From a checkpoint of a small image denoising model.
Model: activation silu, widths [64, 128, 192].
Data: trained on drawings of small networks of dots and links, 97500 training examples, 5.3 epochs.
Rows from block 10 of a small image denoising model, named by matrix and row number. Rows with one number belong to one channel. Each number is 500 + 40 x the weight over its row's rms, rounded and kept within 0 to 999. All counts start at 0. Numbers have three digits each.
After each channel's rows are labels from the 100 images, of 14976, where the channel reaches its highest value: "top examples" is what is common among them. Only what is clearly more common there than usual is listed. The data: drawings of small networks of dots and links. In brackets: how many of the 100.
# convs0: first 3x3 conv (model.decb.0.2.convs.0.weight, 128x128x3x3, each kernel summed), inputs 43-85
# convs1: second 3x3 conv (model.decb.0.2.convs.1.weight, 128x128x3x3, transposed, each kernel summed), outputs 43-85

convs0.62:468529489468524510492466509574512554561495504501461537450522559578479514486446460469482472531489485412539471436483473512510440530
convs1.62:481502502537508497488492423547422495488482538514553511531428418474530531444574541473492504467485537552469504512516437493474484460
top examples: laid out on a circle (95)

convs0.46:456597539506452536459515522545460515485503548526405483541493487518437432522451537587527486530537468460483500508386539522545506528
convs1.46:512433558482496485517511479528500516457532512444534473553491479527555562537510436431487484509474505530531482496576452528496436451
top examples: complete (68); seven dots (41)

convs0.41:500492491468497453549422522487442461496467479499489508443568554465492450499504479505503452454471521389523522505419533481513455497
convs1.41:455484545522456529442521489544559528484495496530558478509479517578492491477504474523508497503536524574439551495497466472452518500
top examples: complete (43)

convs0.54:468553407527480493530446429520522506521506441507480420505541471575464470530473427443517481540464513480511511500518433495486520510
convs1.54:527548522420493508432581532521492449569502502408569479455470511500481533531546489455461499515525454509560463485504529498497499505
top examples: complete (86)

convs0.125:450424506509430542486483500459454471491535474518513461591465541413522422493507499462486520552511456553459580486508515492438497513
convs1.125:472507493484578526467528509500468535474463578497505536400524446436427534503469569516471467472508565467593439490469502526620594546
top examples: complete (98); laid out on a circle (81); seven dots (50)

convs0.64:546478505471521497555454511475536530520462513492575505476485470516519530506560504458432534483486514453486468462475475492523496531
convs1.64:540501490479516466468585469470537467467542431541496475494447502505380457516499453549508473589538431555524505497500529469500509513
top examples: complete (67); seven dots (38)

convs0.10:564539469525463401523533449517470571452481508523533499408522462501488459510483506514495469487464488586521502503572501496510483560
convs1.10:522520521449522520431465456507484472550512535506537474531489528512464477477468462473540500512456471469449484509474528507522504536
top examples: complete (99); laid out on a circle (90); nine dots (59)

convs0.60:471439510445485530459531596455450500451518455483480517489452500497507510384435455490548509566503516483481461555474439461509464499
convs1.60:517501465554450442506550439473506498567414575475504499489549490502487468470571565546507452540471476433519501496486436517508515559
top examples: complete (55)

convs0.15:482472458513498475573564508510549518471417510513508487489505539424484522526516499547564497487484523541507510514449511494484483481
convs1.15:493487517502538510447465463539455473486480572443522476552432468472515529536530532472443489508550505429528530520533500454519513505
top examples: complete (87); laid out on a circle (82); seven dots (56)

convs0.27:454563479512408591531518526500551479478512553517498450562468519439510484543480503471519499530453498503535506539478554446506526508
convs1.27:539502483501502537507528528482512443498483399479550521477456495452445508479556470467520432526520501491502408434497504521448485477
top examples: complete (73); nine dots (43)

convs0.77:476468554485505499590512459518572525518463492495462475470504523463537539477546494462502513516456476459461532520474518476511551519
convs1.77:478571479448479469470418523484468488493481567455509464480511487466515468535466512597495486439459528517558572485521495490515489436
top examples: complete (100); laid out on a circle (92); nine dots (55)

convs0.117:542477489504508501458425506544501446513587510522513517553479452593524534416529469508518555492531423449506529480529514509585496523
convs1.117:469663478543521472450469514549542538452516502607474484506538537543505456459397492480554496506502442510523529518492547400440541466
top examples: laid out on a circle (91); complete (35)

convs0.23:544476519494582505531516470468558461474509466480533485443456554556496514526532536435610474514490495522442499504428434454417455526
convs1.23:569534477468503475402524512546499552438569482500472473513564504497483497510468496589464494468498446470524450463452479487482465478
top examples: complete (74); seven dots (43)

convs0.8:501501425530481418553470464509458479544496515524503487470452429475501491480530492486491533499493485520488552557622511536514498442
convs1.8:512403542438450523446535457506491507442482461471517503543554505509492535553473477510521452487534489522501484420565467499460487488
top examples: complete (95); nine dots (85); laid out on a circle (82)

convs0.111:493560378563525499502418479572514552514540467596504479475478468451492532539486528492523476552449574526460503506490533552470465504
convs1.111:533551497450555457505550461459483466427463497466454562486519479601536507509432534540553555458490476421463538556588578446445504468
top examples: laid out on a circle (92); complete (78); five dots (61)

convs0.103:506496464411517481515472543472521524451483528452526482450442524408474465521529510468538559483518523495463491520428466474514486458
convs1.103:468446495526557536468546511515462500439492472534578463456536475585517534486472523579530450537525472449422505492525504462552522476
top examples: complete (76); seven dots (40)

convs0.81:434455513505518547473513491515543546516555464430470432493493503495487494504483417462540485501513480417452494475440453513532499508
convs1.81:482541521575528490508459505598473537508485514419505448561526491545575433504495483527537473496534487412541491555442551537486531502
top examples: laid out on a circle (88); chain (31)

convs0.1:551541505477482480457540489465540457523474497526458513524535571500496514391514513541505501486498476486547534408483538522503559530
convs1.1:508539537417474533491466480461509458555428471529475518478528431440493467558417477532488522461516489493454459535528501531449529474
top examples: laid out on a circle (97); nine dots (39); complete (33)

convs0.107:518481494483515436495446549407489508493547512469553467508450541539543530472481477451548499482487498582500478509459425465465537541
convs1.107:584540535500520527500565461540510445471452483512481508527552516465412438491438488524475469527509459401473488544500516458492485498
top examples: complete (93); nine dots (45)

convs0.69:478509527474492526530588542473436506526492465509424463468439485483498527450469538464470466566469437540556560497480493491545514493
convs1.69:538533466484448497452456552469560518488500483523596550533482531483529538484569427526529509467582559474408521523467467454446538527
top examples: nine dots (68); complete (62)

convs0.59:463482535499506473500505555511515468550477530498515509496492443517499454494490502535524452500484516452499519447408467459506548530
convs1.59:478459550507500465509521474496464422482506516475538528469495555495490542524517512478478531578546481468481531546585561501532465484
top examples: complete (99); laid out on a circle (90); seven dots (55)

convs0.84:444500495513437474506428534601464492491492513527498459356549504494498471492500482505479437510472519573538471494583516526531530523
convs1.84:544470534560453492455492506476488498528443482481508424551494545520538529482493497484494550512478445456461515530479477493518497496
top examples: complete (100); laid out on a circle (84); nine dots (74)

convs0.122:470478470522409527504475449586466473435429527547439470569521584486503456514480496489521488457486495584517528425594486518412470491
convs1.122:527580507478566479422517508484543526539493578499524549457504479488485527481532503453561492425470498455398516563425555532530517546
top examples: complete (95); laid out on a circle (90); seven dots (48)

convs0.3:486498555485460492573458481481490547511536454485478426444483518412511445537496498563505465493530455502486579504508507519491466541
convs1.3:487449448433484445479537468491443444472475501503553494491505504531491503503474560471531508484538491503426481550537506491497557434
top examples: laid out on a circle (89); complete (84); seven dots (42)

convs0.51:496435503471526523469488497448500495478536525463512515552488504475490471475489497531548455570519474522527584539553486495527482450
convs1.51:501516434432505532485475593483511543470486527442453543502485493447474475464514543546522533534496576468532472506469509456463513494
top examples: complete (100); nine dots (69)

convs0.58:498517492531547530487486478482459466507507425475568425482459506535498490560467417513455537569482472402488539542482439513512466558
convs1.58:499457483523506472452481466544512474424505537495462518510538426525473478433476516528538511510481504551544448546489456458519459412
top examples: laid out on a circle (92)

convs0.98:559600467458507542505511481447516462525565392514508494524515509574502488505490535463534530491489480490491415436428499488534507508
convs1.98:524425544581536456473462452535465457470465521502468470442506487487484486477515416561505514428501529475533537399533538537515486467
top examples: laid out on a circle (100); two groups (30)

convs0.13:493517515479426537489550475479454474509464435485493445575445491513513471535438432423486525501499485401533443460507513471546520503
convs1.13:433455548507487497482484537588471481598500475543480505415528467442470497484550552512420423555546428464490453460503478503494454500
top examples: laid out on a circle (83)

convs0.5:521491443521505509461548499560500576479471439585545480523520560573487420486522473471489518555479527534585554508421507494496485492
convs1.5:478483548449510513483591463498485461554556529517576459481524504450562602511570495524500425517455485518472439482520534493534547473
top examples: complete (85); seven dots (61)

convs0.70:505420517500502463464495481458494512482493526478479557501531478556502503491517482463526454506459465461483508478444560459484487497
convs1.70:492592510467504461442478540513493483517539489514445489468427523444489503550491439456497529503501444520465560577551429480489473488
top examples: complete (99)

convs0.88:548482538499484477498511518456450461509499493531518487487470497499506449486488535479491493482460486403503558432461554512524458472
convs1.88:471538500495547449569475507484526501565507592563499486461482432501476517497536455511467496480484490507535525553502487551492511489
top examples: laid out on a circle (88); two groups (32)

convs0.94:435498485495493473500422556446593471430439458509602507452437489424509489562481521487499494512533559507536504504557480435550505512
convs1.94:457543502494470510463542452567443551535579552486436443556582495557529486473513478464472499553506460502488483562447523541516504489
top examples: nine dots (42); star (30); complete (28)

convs0.34:526619508530450450432484531501439531549429496504458561517535483514408458550464471495498483514504449493479445482522435526473502528
convs1.34:547367500519563466522553472496532491542456561442471515471434517523544436548548590486487505499513526530498532441478574521566527559
top examples: laid out on a circle (88); five dots (50); two groups (46)

convs0.22:550577533523538491502457510432524474507474468502495510505509483511454526508462472484479526448465496551542479516561494473503473532
convs1.22:506533496421461549490545475558480454481566507598464489486551542532481496525442453498497507447499502466442530475524509507441526489
top examples: complete (39)

convs0.56:525495457456487533468569492510515509470486536492459584455450531544541538488483489484475552480488593480457518522506554498542489479
convs1.56:481476484468522477463459482467506520539481460575518478414537547539526513481467442578533470512522437466502532525481460492599485519
top examples: complete (69)

convs0.118:460479512461466518430462497474508574518517462561544513502417422487554527442471481494497485547450504498506487468574458550574469528
convs1.118:545514448503492493555543525525407481500423473477452466500488533505493508528511482477472538520574590495526508519450543489535530528
top examples: complete (90); seven dots (41)

convs0.91:528513512505549484568441477523396504491589487488437482515450524558440426563490496459502529537488424466484518503459523557511503508
convs1.91:543521470517463542537534505451574437571429528485484495471473512450537515492495513517469566495440422513538502502562543562525450492
top examples: laid out on a circle (85); complete (71); nine dots (67)

convs0.18:508420486466468513458479539470550419516528505469461448601529503517518515511445515489427532504562479512541485521437490469558527432
convs1.18:415468482508537516500494461500534543456509567496460500467449474429523447484585554511565452474515523498516514512520540494491531541
top examples: complete (89)

convs0.75:521439496553466552505496527506537516535434483477471559444554470523493479453493467565506576524510417524553483517478464455454502483
convs1.75:511535501457551524470545422501527500471522550496507412597502559557496507515486460423536421490508455445430542481515528524520508540
top examples: complete (96); laid out on a circle (90); seven dots (61)

convs0.29:482570466434502566462532585417569495490456536556551489468435534588500495487504462519517525522541460516546469529462459432478421450
convs1.29:505420529545527523447495444512526394497504512476498510487523522508427539521488528472486517464544467494474564455525440529480561561
top examples: complete (52)

convs0.20:556447531432569468531500549527504505513497516430499461483521514535433482522471517468486464512515508397537555501463458507510549419
convs1.20:475552468487540545411537505425458491517479527441457568534515439415466516533501486495479515506413510568438509526487498525535521564
top examples: laid out on a circle (85); complete (60)

convs0.73:500431511446493510541637468525525495485420478573500493530483479462567516486442488499448466485538492542479479510469431559490541489
convs1.73:570548507457484501434449491534480483541523553475436534459518548472451461450479484550582469496432518471543572500508492512554501502
top examples: complete (100); nine dots (85); laid out on a circle (77)

convs0.97:482441532524474440442442483542536465525489466502523492600456501544452568476482507502490541509483458493483520520525470485578519453
convs1.97:475548433439583417573555476569571520500510563505437454436515497481559505554491482490528468444539517529518448485483502498497462507
top examples: laid out on a circle (77); complete (75)

convs0.83:493499526493505434444575559441502488561512472445525505462548497534586503498476471568512536506450492531578528499506512416492514586
convs1.83:454470566535512535434478476526456496485473568486526518580420538480507472501471522468510456546527444438494515498449473532567530471
top examples: complete (80)

convs0.21:504479495512540533516475451510453515437466541520465525409552528545463519513593508493560528483448394469524462497475507545489557496
convs1.21:502505530528502475450516523460519517507534405502535438520473514435526443561452466490496530478485535508472527514488406513470492492
top examples: complete (95); laid out on a circle (81); seven dots (41)

convs0.86:503555467522465473480458473544561474446535479483460508524540493506521521544465544531443546428505412444519469490512476455513530477
convs1.86:507498482455519534498486522538469500525489529599517439524446488454491450425542430471546521499490557467502559513488499526494483549
top examples: complete (93); laid out on a circle (86)